python train.py --arch="rcan" --model="image super-resolution model" --dataset="rosettes with rotational symmetry" --train_examples=97500 --image_size=32 --crop_scale_min=1 --horizontal_flip=true --task="super_resolution" --loss="l1" --scale=2 --norm="none" --hidden_act="silu" --channel_attention="se" --depths=[14] --kernel_size=3 --stem="single" --dropout=0.05 --widths=[80] --residual_scale=0.3 --init="trunc_normal_002" --residual_init="zero_last" --optimizer="normuon" --muon_scale="original" --learning_rate=0.025 --momentum=0.9 --nesterov=false --orthogonalizer="newton_schulz_5" --adamw_lr_other_params=0.0024 --max_grad_norm=5.0 --max_steps=13100 --batch_size=128 --epochs=17.2 --lr_schedule="cosine" --final_lr_fraction=0.1 --warmup_steps=650 --weight_decay=0.009 --adamw_weight_decay_other_params=0
Rows from block 10, named by matrix and row number. Rows with one number belong to one channel. Each number is 128 + 32 x the weight over the matrix's rms, rounded and kept within 0 to 255. All counts start at 0. Numbers have three digits each.
# convs0: first 3x3 conv (model.blocks.10.convs.0.weight, 80x80x3x3), inputs 24-31, a 3x3 kernel for each
# convs1: second 3x3 conv (model.blocks.10.convs.1.weight, 80x80x3x3, transposed), outputs 24-31, a 3x3 kernel for each
convs0.0:130112094122109107107133106117112117130160175108055162116127119152145144128134121146126139135144143121148130110125103125140115128152117156133134184228145124165136158144127110177145114151120086069071114145097106085095
convs1.0:149088135124095114168138141126209178090089110147168123137132123144122102122155109125118121115122094110122105147158130137123135113115095138028098105001069158176148147070112119071129140109135167117111152097112129129143
convs0.1:117111112146156127162159136106091132109025079113136111146114146123124112115130113104107114129143144125112100119130148104099133056053121150108121116126163136125170158136172158138113110145134122134122098111110153116137
convs1.1:153137148183178133129108137149171172141141142153113157133097111159161152093159120139170152101149172078168133156145095153171118082128117125091098081085125111118129088000022141113139143132140128146102143114090158125128
convs0.2:142131149132097112143137103114091155099097104135086096136151134120141157119125129109149121114181125113167156089130112159159147091127102137188111166160092130106114142094104096071134111108086110096119146101166153103127
convs1.2:100123119150131085174132076129157147136162131179133114146136111107132103148144100134127082167145123160106130136113165163083133200138179189128156095131154100116154152084131107119197124128189158127081139108105150137141
convs0.3:142119154098101132119095112133081093105088096164088116154128075116101119121155145126096122155145148116142147145148136141104095124124106140159112167188137057097173164189175187132101134096091125112127172065156060078114
convs1.3:141121146072147140138080080120103119163164147114064167148138124135154155170162104162144132083110149115150148074132148098143140132147101127116073154091165196140158157167185114105089081106132122211168074122123063096104
convs0.4:102088108113108125129145163136107117072158068084127068107125129132126110109129136098138117112126123093100133129115119124100133118088157115111102125120087135169188136126107094127088104119121139107106160057077159141129
convs1.4:241189115143068131128169181145163140128213133222170089196186175170157158117139162088084042137170118114163150171190146163149076152142143130108169130053109177105166119127106113077130122131126128141119193185116163211118
convs0.5:118151133147150141166131137070081110100097102104104104139127145124112129127110131129159149117111105113107116131127123139126117108087076128083108063042040104129132156131130123168138136153133144147090154173142156118151
convs1.5:126113132114101111125105119133149162157154177132129126124137111154134117123117129149135118130108129131115116151124111151130151134121145131114160160157185122134123128099105117079090129121145111159110114119122146127098
convs0.6:158129136178111110155088096134092111142099081131112099101093148099091177081117170159119129153120172134107136132091073130092077094072049132119138096135195118140208151157165161121151127150148114124117078147145124150125
convs1.6:102081091084116176098097105130133143139175164143171133109124157113184189141143163130106125108116148154149156095114135126092143120112157114133157164115059165081109149139089156129094114111127131095108128100099153135143
convs0.7:158167164132156165107135145115138124083127135116061124089125151114123147131115113089111148133107158138095127106087086128078126177128172144156147130154196087154146161112111107154186080088143176138105152141088102130075
convs1.7:113164159120175162129152142091130090124137131128129113129130158151139160129137157092104134102088111155140129132132093160148103079103119162217119128155153096078081102118156100151116153177141104103100114072113178112115
convs0.8:123125116163148146123100103117093105093085121107086162128156132128118110155106118116150137159169128134158136144142146193145121178143083087116138146179132114120086138162155168156131109141087106115142127164223121118108
convs1.8:163143072124143129109086092107109150085112179158152180113141118144186134123122156166127071165088055139124071120072184124092132084138147176146125152093118124162162130143139120146160118139105108101151070136180098099158
convs0.9:116096129132103138148136167150120160161117123158148099173162132154153131113105095132127107113116098127115112214126130168089116115089107127098092117190161123195185196164115142120081150169119167104129150133149078063139
convs1.9:105153144105154138143125080139155120087144138103112089117159129129191138130120106139137133154126124122138147137139145124185166148131090142062131132103122148121124149088115136169147137099125102197154106154134081119114
convs0.10:110065057124099097152142117122138128088126135092103143139149141120118126099085107127132132115102135142107106127125122147138115169163099148064124136124095135166079106148153128117140153102157142152165136169185136172148
convs1.10:160153099157104096155131113126139170103099165160092140182132129199101112169124115130146146123174166103153131126138104147155141111119127146002118167043111153147147088131117097111110119147153092132108053105098096088125
convs0.11:122101107092123121108150153101108131085090095104085112132113128118118106139160153134138092119130085137135103149139127142122102153168142114084127104078132091113138152119100160160080157178142149137146137140165139151113
convs1.11:128133148149178128137127140125136164142135163179112162122116140133121134110117111125134115120186135099161136108119098122104126116165097131117105084120153128171123118052091121152080127169060134115055134157094116081103
convs0.12:138149118174143119147123108112150254062076093055069057125103112097093114151158139118094080143146147150177182116070087123101106111098145110146119087196176054082068125100170123079195113052111121143098129133096177178172
convs1.12:039067063048125092075078097090118122108108118203099116146149147164139143116145133090079118116098123136166163153125092173128024118113102113125106072107102061093106154148144097135138114130140142131131065076145144141165
convs0.13:145156120118131101166165132119078120074098184132161162091140153111151129142138142103080123113088123131116131157138126136142135116154139144104147112129125122120094068095219137197206176131156152130138126133136101101110
convs1.13:088120140084084119112077138161154139152128108146131136125083144138119177137147152129092113117113115112103098104126153137090155186173135120102111122119119116133117152195174158162137187115076177197158172161118149130116
convs0.14:120101136144123152164135124188114120045003092126066122099087128129124159122091134115116124116138113076091109094089102121122079152207172145091160135129146134169128132172155127148121126190104106114185123184117127127133
convs1.14:133133120090115174113132134159192176148146134118095053152123146144156110140181116164150189101099155090145181113089090148176120140182123142079111137106129128207205143114099116095138101142147168176157124142134129083105
convs0.15:125134106130152153101123125215109092129060089127103152115131106112109156137128145132136126160154151174154130069120147089134212125153220125151150133138104088103113125156169136131188150116161116120165111136101112142103
convs1.15:139092179080108096119100126149207172161210095092100112119130154116117148140128116089105116083131131125097130125148132122098082146104129136119153114049107071054123122108170114094108117133119133131131104159143093133165
convs0.16:142146142138139146158127115131077113082009049120167146138121131144132131126117150087122141095105111085109087145122130144141126098110089121100126142128165141138139142138160145145152131091092105093136121129139150154105
convs1.16:202178101175141172172150123123112161123137124150163092140106126108137140107104145133159122145150135107116181162143106114116096141114140121100111129113091150172120196235109098112115129139173158139128122141137121105105
convs0.17:101087128100081134161114142144147164107069113121101078129132123100067090122074120138125100137119105132090097144101117115097115147144130124082142095178224080056074127142129102153148109086100134210255058115244194147124
convs1.17:183126184131079143125134140128092138120104086121124168081077071104142128115158127141132145103074169167127146136095173072081092107128120137198161135167120174186176153133150117148130134142097087084000062147138081102096
convs0.18:105101103100108120086098115048078056105084095090111085132122110127154108107124091139117102123106090131112089116156160125113157134127139129130147116104101123145125157154128137097093124102120134137127145073106168128129
convs1.18:172126156150075157120131153097193124153255171171207128138098146111085100134137144149089104158153101127156108130195149105177122096149130159119120157131103104116133115061101134100082104073127150119098164194120130097083
convs0.19:140124144124117128118153147132113090067073099146089124135127126175098069152107112121112088126147099119138107131149155179146081167163091149145159137131118137086120096135186178160129146101133131129130164129121117099146
convs1.19:084106133134128070111098103136117122215160171143120122135098109163139135109118134188146139188188160155206184103136096197128107095099073125169135071102083102161166119145133124127106101112132084136103135135077211186127
convs0.20:167131128131117139099085107133150126084135074110104048101094178149133145138126162096118156139112153161119151114082121138106124096120142135146122183241204125162200111104123166163147174200143134067066120112182056044154
convs1.20:144103107113104120130091147145122158139098096117170111141131151182168163193164194109108142125128164130096167125154128123162137122142100086122101108178164084131124153090120137166122145148134136180172095114139120174123
convs0.21:105110138127118153145125153145111159172103108131168130112096113130107133139122116076101127110101157140116131086106170134134155126147119126150147147157131158111068210115077153200120114141156098101084093064089127117142
convs1.21:098108115073124152122079159126133149123122196156089166154137143124147110141143156138138103090116061082157102120113108104104084102172165125112057120072072131116111196211149164185111028122164168170141077159172092100166
convs0.22:139169169123134141109077113147143130163203191146132169147132142139139117118140130119091108095091091111091078111139146141122192123105174107074059095119091025067080116107165116122153121101128121119071128141152130111129
convs1.22:087107133119151148091074125131117123099087117118074112133143126129175171130137141120130198092115150136138119098130103142144115078080117137186126192182134111128096127184139094135103121122131113168083110136144162087146
convs0.23:181117122141119156112108124143159057168211100146120089157119162132086141112097136118126164128111125103139136142134162088091097107106122044051101057089119156123155092157057216203216248253207118107096125124122075125089
convs1.23:110099057142138109181154209160147193149129186164125214161084116162100140181126168094071123152098111177116071137119175140094112047066083189110077192104071135080070095081115136127114124118174156169064101155067029119144
convs0.24:123161141112143111153176167132126097061200138041159122133135156082124126091143141128102110121108128149099103116143095139164127119142118167149097168204073143215093138120120136142138072128119150161058154255000087255042
convs1.24:141088156113125161108141103135116142127127130161108112107098203111094180154153156160157143126164139145131165146148136122068121155110116170102088192134110132084119115140131093142161097165128209000213254000141212099101
convs0.25:143104128120092136117116153104142111092141164118102144147120121141122118127115108127101071139126101115127118100099125129103140120115120143155160178226120169122056146145125086108155110122126128146215122183230161142176
convs1.25:141119118066109116112102132114155122136145096173136128124126156145151160136115123150126130158160119172162120105148151148137105110134087156141133147101119113080136130119124119118133118091133093102099111081138124101146
convs0.26:096097110101113129103145123088086088066040125117085102122110108135143117108129121136104119124112107124120116117134122114159128089130082160134123130095146140138167108132115181160089114118138101149117139143099145107102
convs1.26:159128123073051078084115120120103159112089163143100158120124136089136147121144147164126100156068045130091030131104126186100177175118210169101118130102151163108110193159107182131137150107160132095105137119119138089117
convs0.27:150149126134100100124085116126146101127155118123117109119130129126132143111122130131084147169092151143078120098115076125163138083123114138112146087106131161168152118122084137149088123141143141128064137151083102137117
convs1.27:116086158141200148096057108156144115123107109193074097086123104133235126079155097133104059154150075108088099122138119127093134140100075100135146087123157110136122096076096137116152152145131170086129128097104200123131
convs0.28:130093099132122151142132153120165168097083098101095099170128139113088112146141138146138099151151131175175152117118126100077137158135143092126110082137124097147114139165133153100121176135139122144139095105168100129147
convs1.28:083092159090088142109116114164129121188162180100118121106133109116174130132138101082079151124104134127105072081115153152162155132103131156128149161079193170119166097108088136132142117091108112129141097151154102130150
convs0.29:102104124083105146133128136132078131139122126119127130156125129140100095106116113146126120134079080135081095148158114165154103147139113116108157093121186139126153132139158207184190148145145153123136125135125099114108
convs1.29:178132098169114149165096152198130133109075151126126168114135120133172137114128141160111154179132097142135114137116131146075106136100112090138126091144107093124101077102118113095120138088161141127141124129119121168111
convs0.30:144153151122133149112158154097132069066136094116133134150125125140155158113147144128116114145146132147161138083126092078159168127141159122108089106142107091153111151136114105137129116116133111096057063055021102089142
convs1.30:126130162078142127104092127119111136164122133168152123119134138126183136122160136113117087093158103145186169137131109105109149130148139158154160178133124192163156137114088120132141134097124147133094143087082152114148
convs0.31:136117115123107120125120112160089130069030105149110160104090127120100134150110145111114126100123153132143165074115168073109169126136158110161125112107105114102126148145147147224121124162102119135141129114133090123110
convs1.31:169150157094158152094144141075129072146251121144192108139144106119137128146204146122114093154096150160173206116154138143141195130145137152123152177119184143090154111092123102014099100095140136114124132158131079141132
convs0.32:150108135140117131138129139077070145106078167130106114105123111120115104175141149127127088133135129122106143134160132110136106072099106121104098147168108123173165146127119121171146126201162094137125111153119115122116
convs1.32:070120115125166133128187106089130130098171197117143084124121131127103109139130115141129074155120130127110091140140123123152192093099129147061096142092140153119132069071104111079112122128133120175130100144145091127170
convs0.33:108110053098126096109121131125100113169092099166096108145129119120083106118095134102121128089104142121130149181151117129130125100119132101122101146133140094096077125122125112076114125119116125103132147127134117111129
convs1.33:145167090157092159192125120088138108134177066167186115146154127168152153148124136099101072130154101152164138172119111150146126160138099156132086116097109148103121130114115093136134098108130130105155078115131087144110
convs0.34:116153080121149070153138084091110137130101133111044110130124106144156116118117072146147163141120153134096135110091106137129114092134106133155127118160135132135134160132158118084099131162131128116108171153049107129130
convs1.34:227200133158112090156112117121165163127119104179124144127189125082079086158143135069077099142130136147121125152164198120106170156132157060110116120105155118106106162132146194140141121152099107152127211142043128105128
convs0.35:105094143129103124152141133158155158145069158120089111110120144089097155110097157128158148116155122103114089126134143099099157151134188140124127168129152119115144200212147105159061133196123093112105098091107109119138
convs1.35:098067124115061155123099151178129168133082170119161186132134133154122115142138133137116105101131079133114109085091086156083110119116082164114088111054059119096102077206175123157140176140136089156148106174186148177164
convs0.36:122135143115161167119131147122073056136124078118164101137108130152091117169133142109131126155172124154164094056074134076064115123097091104098134140099118124090091097095120179111062181141104128110124122130115156144134
convs1.36:158137163147139177140158190151127159134081092111152108120101125169097120148120130165116084223149123178163148140147102111173117122182128122159093139162096124145142118074016195185085128161100161119080160137101153146127
convs0.37:122085073097108124122122146097077166089067137109055102159125112146131113124127142162113128179128145184145162149129104178159088135153135179138105131155107129161126139183120159212101156143172121107128117137126100131122
convs1.37:124121122176175168138124090130115130129138125138124134120127131153154159140120121119156150109152159098120128111148126124147158131112122143177106099146086116149145102100074167140073174130101104071091027087142119158116
convs0.38:160151168154151152141168130153109172121122092121105075125128149108113133122114133147121145133111124146125182154142139139130133120121104150104110127178136111142148225255188151129142116110107102128148098117136101094099
convs1.38:132119089126101023107083078114142163136081169159162147122116115103145100133134110141103136132073136144130159134154175172121156148131195161115153083053135147121151168178116138151116103120065178145104143226120124164162
convs0.39:110091084184176134140106063106101121099104107132128139076066131108105132159199193108101118120093103141105105119116104110132128091136141115138129144168158156130122159133137146119146111113129110141157111070065153090113
convs1.39:169118117148159124148144113144130146142203160140104141133126121133166162139167179160164132146121113167150151144157142123151163147113124151166129091062116108063132104108138129141102110130104139123086152159159073136135
convs0.40:109099110128115115099125138168143120130121146089154139132093101135123109150148147106114086118120094095110084152145153174161155153190168136139105132100126129134119111101110106142123138141099137109152099109142116108147
convs1.40:081045083134107112098089152117069129153140122122111120100138108119154099130138112107107108065052116097064136091068092143090103071109148146127127117093146079089140167208155135141184122120131109133144089155130074111137
convs0.41:162146120140126130118100160102110089150128112138093167123112143152129126127132110101146147119177157150169140116127084128141135141126131111147124113162124076097109135156080183127089171119109163143100078117116157096125
convs1.41:189198162115095139149163137110113169122170170144110107114151110132101127145122143140104082153074054165110120176154137151123129121163172163135112132037092119108136202149124250140149190194170165137149134151145133108115
convs0.42:155127108189142091149148125142080122148088127171144160123174176133137169118147137122120142129143142102086101110172114128153105092101105162121123184090094166143142134158161084135144125081125110137156174156142127138158
convs1.42:170169177114047119155102195142149125131132128138149145105100118062100115038099103133127141138135141142125139133134153084090095138143157124102140143146123155088121122131102142167112120135127112082064128106085154133110
convs0.43:188193197118106135131079161098094157139118120113091088130058109117124142180193161153134109177180149085079091113127131104147159061083067129188149066099119167122117139114154134119092124175151130064104057090131174143101
convs1.43:104104141107115130177137115093129134108184177151147147137132126135141093156141127149091107115132096122136104137108114133084124126160147116128131099034124118123119139168128119141104117119101141154102113150130136097130
convs0.44:152123113106102093124148115146163122089095078095068114119132116135147107139119107105144124119110072135118116084079099097158139126168110134100120126091126119108138124134141089066110078110118150131087069131125139132116
convs1.44:120153172088112128154146130151066094154065184149073151129141142135083133138134126123109125139130139122140132167139127147061167154142179048095149076142153137123106124143177151152162087149145136150126134146138153162093
convs0.45:083115136111103134136113128107082135046115205132128130132133075167153099154138114200131080164135089153128101147133087202161057137132079123139149111126134157141144166207140127202151059126109107130148121125128120095148
convs1.45:106112094104108133134126119121138140130153139075102173148138131150112145146132126127104124157150112149112128167148135109066125135125138103112108103116109108109115147145185110086114120114126109133152125154116088146118
convs0.46:118122163158163192163182200139135123097108118123116079113108098080100120094082087146160157127120166158121129080099079084133139034036055113089147113144147191254210109130054141160133113143107134108114064122103118117105
convs1.46:200228247209120159199160221129145159132102110154149111107092087082157095087129056137079091212163220124130192124143158115139145123172118100133148095109066152110111137113126141157151132172118140140120138130146124142131
convs0.47:173165147143145105160121111123097160151064174136110147122102122100120130133117125154106124119108141095108149114102162087120159091091109120211151098221135095140092130124145174162133062138078103130079063183140084134120
convs1.47:132155142141102136104056125140129099099068091159125101115126120103125156099136137074135146104118109121071078185175095130134098101139119103153055176174098144114117149153062135202098147187124134128097102073120180109120
convs0.48:099140091124152118146175159075097118098116121139117117123119143124150146107107109133131147116117144116130137081072064079176126094160114108155156134164133107087080128149129092118147114149098134068097083112076122137097
convs1.48:083125132145202195171182142141107112122129162146105111132151110099111106136118089085127154099123157105125116130135132148151111125151117170185136143178129179192111145142132101153129097104122137155152171138160151154141
convs0.49:102150146106175157122157137107165126139126125141122122143154156125135158128118134147148129142132153123120141102154183078154204105097114193108114128152144139113134137179177147166153105129139112115066112124104119110133
convs1.49:111058090120082065146160098135131102098107179107106109142113134137104121117127148096145153117110102128082129146147156072110211151103136164152151121128082132107092129121148120067115076110160146102126119104112120131121
convs0.50:168153113174141106143131126099115147167169131121096100097124164103123172098128156149153144143130141114110135112132132141138131106107141132100106182053095118017062134158144175161114174178104105103115136125050119153140
convs1.50:102120122115105096104102067167156121100058044106135146099100135132113181117097163103113129104091105109078090175140103116157168153136112170120133135108096131142142132119135117141120125125113129132136157147134128157175
convs0.51:150149108181179131182126096101125164094109169066092139143102156099083148138155170093148150110175167126167153151121116165115061237148073140151143168161105120112112183131124109139132138110180133096143161063078173121130
convs1.51:175165100048153041112146175124154207078150150119098117215194170126096154146146142156126127188183105144121111117137152063099152120133138091172105115124104105136127080140133111113161114128154159145088177187083104174124
convs0.52:120106105094107115135153136111139128083108096105106110149117132074032041136178145069091106129120116143155132142095083112143164119127142085150166074069101135133103096089121212219179064034065180176173045109154136101074
convs1.52:113176143104116086111156084176188140146101135079055129083045106186220174124150122083000058161181179153193138147117150140083139137107161122118165123094146122119142139133160097112119147148168147144064100171175111093080
convs0.53:132160136129144123114114126127099086087085102127127152174147117136126073113136090191148091144148111118133130122147130099128099108096087112124174116136147117099135116120109139121146135141083111115087113137117115105139
convs1.53:107082136137116108158181095166119156101111126151142140135114116182142115124142139140145155065113117090092088104129124136130155134104158192193149079115137112110117172116087112111130098126136118143126110151144137144097
convs0.54:112121115116148152133145153101116080119067039117087098102112091124105086139141117167102112150099111150161151087071052088084053114076102113171183111163179135140120136137122134167125121154184108109124149110102148102128
convs1.54:139104160131118129130164135178190152169138109201170149163097124167200125091136077106078114143169170060059066155207151133132166152176212162176117095064103117168163111109166079104148147061125113107121126105072135139099
convs0.55:107114132115110127112120121114132111029086097105110100092091088116101093134100119131124138148159132138137113140152120101081085120095128093155113106111119099124132143202165098167121117110104125114156147133125119148138
convs1.55:189185155139148153105123135138114160104067099076092160125159143099103136112110138170169119117076091137146112129128138145108103082097080137128118123146181111098158202194117208106129139116138184134109153175110127112118
convs0.56:120143160129135189101080108117161162096063123116080079144172078106162107127132132159115103134105098131128140125125141108090124131108161112126099109129169092058105117100141157068105122126102124134105151159100121132140
convs1.56:115064140128160153108156123106133138119094125116156134137144104149126116167184152134135104107087119124156139077127098114154141075130110097122065195198136169156166139137169158149152146157142118123096140072088162149107
convs0.57:154147126115146137098107133083062131098085125089090147149119089153105090152137130120083083120109094130142118124161139117125113106051143152118115126087142130085187108094096163135135102068156152098116143153110146151141
convs1.57:134088111084089086119138106145192179142212129155183191149121072120147112175142131128117143123103099168151144159172207177192170136044077085138159112159140120114139118158175141140090116144084124133120137124126119150142
convs0.58:157162134168169111157150130154094087165080112123120104125125085119128094119152098142107124140119110141113110092105146090092151099077138146173129137164096138157127131088136149086167104123190111128136120098143126107138
convs1.58:161161126172150107132173140122154143159231145093131117247135144255120127215113173168086165213099141201161124111094137120171120151122086150117125165118151066088126076089113103099078159126146141161121090144161137144147
convs0.59:114113089173186151168142178128075114000076047107092088096145138120102100119102143139171129125142117131147120090089111090112118088099131097101076153160118164157132080097131050204089036202180096105156112131110102103095
convs1.59:105081170071093103085113113082106138135204078129111098116132123107179164110125107092106156101115162149108094118173146194191192154137054103161103081139117149105114158088118120153183140144126104110093170152155128091166
convs0.60:157184129149175134158153141115053093080069089147148130118136130113147114140142118089121149102126122114101132095081118126140129145177131098122158120115159160090131097000032121069124130216217131115129114124109132127123
convs1.60:086131136095080112090105098137109150137115147110174152150132126151158119151105159094110136145142121143048092128085094093112115138078137097187160114097099107089115066076089178128149222188106074087114162168135143218169
convs0.61:146130169147151141156163105103059160124063105110078113118123127129120109155145142111142120127156113139151115111136141096116141131146144157142153150136128142071092124175185113107122135123121096114157116162151121105138
convs1.61:159145166123125170128122139137113124108092120159098116087132119102152129095135115072117118072152137084127128096113141117141122130137090105130127108132118117110144172143139166149156146132153153124102134126128135107148
convs0.62:191139138169165158111117148139166134150127095137113086100187171170154131145125110098109109127113131120130155136116128121163121133145116128128109158161116090102072137091099145145102123104131137101135091091103142117101
convs1.62:101106111066114093146130101168140140147119136136128109108149163176137174172141141143208171111075123096136145131111107105108086154102112147145192137139206171184084108111112129169119103159122154102148144160143135172136
convs0.63:147156176134139146158144122089075140083028095096066128147152110112151096126154117112102115101124129153164136122115089110147128078150136097109146124064105140091101136101208074069166128097100108148144084121134135111100
convs1.63:163121124145099127078135143112156137102172125069150098112099136128120141142120152167105124176159126181131092081131182094122120160138162151156138150095124138053082102120130129121116093129126160124157114124143128145154
convs0.64:113138127110136094101115091175076118183116127101110134127117104153141104129127123133099069119122109127129104100135136123136136115104098152103122181131136116130100121130124141180093113153075111136132104098093130117140
convs1.64:121096121135058084137123147107154179121166105181145097128124161150144126142181157115102138074136138085094157109154144085129117146141164130108125078098106109101098128079130068020087123079128096140124112145152115105150
convs0.65:146100117125127169128140186141118139143138178123118117120110111080064132128069138121131140136129115167119116074090077116108145083130128130119107131161121139090055186146089094133084042107071120131140109138123123180120
convs1.65:151150143136080107120088151146099137162116156121127144066121121109139132099120105155138142157147162122120121123131127133085134139145127150132118156107119143104130140154153128109132135106167132095129085059129140140152
convs0.66:132114098122102059155163138063043107109093126103165121121100083143114115121132138133115115126105154114071114111094114105116141137155171106107121145119132109131131099131128164095145147143136171135092151129146127124104
convs1.66:101099091111100102142117128146121165177140170176190177139155155133142142124135139121133108088111138085106123095094129172171128155147100111124141149113117172167143163153176135153150120114130094146117102125086096132068
convs0.67:085081136066097187080127212110115175200109145172080156189138137129085122126094120147138113128112106110097115104089135111118165120127194104126116142174091096133109169130123129130134117107146146164120139103114143126164
convs1.67:059086113054106173108113122089138090087088085127092167169124158159127157138141100095106148091135167138179188127187141146160159128145163151116163171137145100095129143125112149117082091121087109154103125142128122130140
convs0.68:140145175149138153146122117082157138110101111136112103141105109141138133104119137129118107128106092093106108136097085144163129114147139123135116126136087150101135133116137125144168120138161136149090148152094126148118
convs1.68:127116087133115160080119137144183114107143185134104104145163136114114153117102137138125189147124144130169152115121123174135137112156113176138148117114130124140147118099169106101133137151164154107106151086104127100113
convs0.69:093124114098169166111146157138108141139126106125144148129134071140121045156125071127088115134095099141093108118150136098134158063087128114121103096134116086085129150135149128131129154111120094123074104120113089132115
convs1.69:156076121123118162158124171128126105150155111137115107113138150160176196107120143122189166154186126142174169121150164082124126135132142119170174069090143132122112139119124121111127130114106120107144114095135108126139
convs0.70:089134108091129134130130102119137108146148151129087107114105105146078147126072148088089157070055145130096152096163153120154119120114092079121135100057148113070144173145159154125139138149152090109120110180157111105141
convs1.70:200118115172136116161152120104123127171109138162128114158175117136236106116211140160150172102200197048202151172106118135098107154119120151135121139141152130106133121102122146087161094109106117110142085112144131149163
convs0.71:124131172080094123099126143093080091122121129096119126150172119082108103131138101139129125119097083143112108135149117110136123128126144111092091151195210131100157140088104090115103124120144161165083088185209049107087
convs1.71:118141094143138103147128118115139166105132153167135132168116155153144144138098135187122162140213145145164120143105126133112159162151130106115122113109144166221176131100153096089122140165168129138190043065180194073052
convs0.72:068084107106107156091107122150061079152044060133160181113099126156153146143121131147144156147177128171168123130154157112129142105094101182172155127091095070062114108093008106140167048098094111131095103090071157111168
convs1.72:145139110130089112088084148166160176158193215061111207101150095137169111108116120146077066148101119097115114139094127140146149078141175143124172158104094163141088104130135172182140125140134130174163099157161132153141
convs0.73:159161114122148151133130155105073134169098142130085085126147117129139146114112114098136113132137141107104133116181127094137126112078101128134142140144103101119113124146103137143162136142146151160124160151118127122131
convs1.73:112128084115135116117138126163168124149118081141136114159111099116075081148129130170159113114120092118076104127121166123106158148125147137176166129130134165149131147157149111110123123133144118121130099113110097096130
convs0.74:135126112138162121127146141094085125101060089093086148142134123155161124138163132156121144175169143156168143147138130111148124089123113121137144159140104149146122164174181089230183057164129135104150150121127174115096
convs1.74:191104130114170128132149159132107146136156187176130060142114133119088072150120111148154144176155070124147128088086095125089104168172163151134108163105125126102169123124228082070138082135162099167144111143194068118192
convs0.75:117130162145141153143124105225172078128061150139093118085105125093117146128146162106123108131162137130162156114110119118116124119142151101122133136142169125108102156197187129180134136139048104131135107072147145121177
convs1.75:156119154164135146186192183107095108098115098123076035120108127134136117147133114097086157101101157120141126203128126175148114132122164134213161160177143138173182157173106148087102095095107147112104116086093110082127
convs0.76:150107123159102111138088137048100137125110059098143084105103100120112075118126079105118140074108122092132160103109095122124109085109092185208209174170188175215211140100151124152121140128101173129157156144155081148156
convs1.76:155114154153121075144173139127118120136163115124120116129094116153108090133124134122185164157186165179114098131158107086094126147109179086163109045077091111048075119120122078104100118123125115128163093093126099107135
convs0.77:090079139139138172134119141083163067071188107083148131095113087116130104132134091113165136108183127099163151139163144133119106136138148156180171097129092137160146182211208095114119178153192081080128153098068158136094
convs1.77:098102098091143141133135159137159103179122146108132169116134163159117169158150191121176189096085136103107130142234129175137160185144145148118126085097118085069119088126119129143056087082043162160104171170089135195170
convs0.78:111179173115145148123158170124131164114098145114129161137108115121118048154126027119116122117099110129105146086097100113126097113139142070123159022107115094172129159152127175146138123134125159159101055070033046160102
convs1.78:172123150113111122109085117115150170121086192151145126129161099152203106106149080117093089152192127144147109147131138139136129105140096149152156189144168120176184166084119111108134124131142157140168197179196141143107
convs0.79:140135154132161182104144162098129128106029091176048068104101119112118112144155134138153153131140146110131144106088062090073032122146164136132141090150150106080131107125143067076125158167132165118151146111174105152150
convs1.79:138062096112126131110135105115142159130160149111138138141150136146142146194119142119138099124085120182152147144136129122171144151074154154122092081125141097088118174168142104129136103141157080066093085085120123146110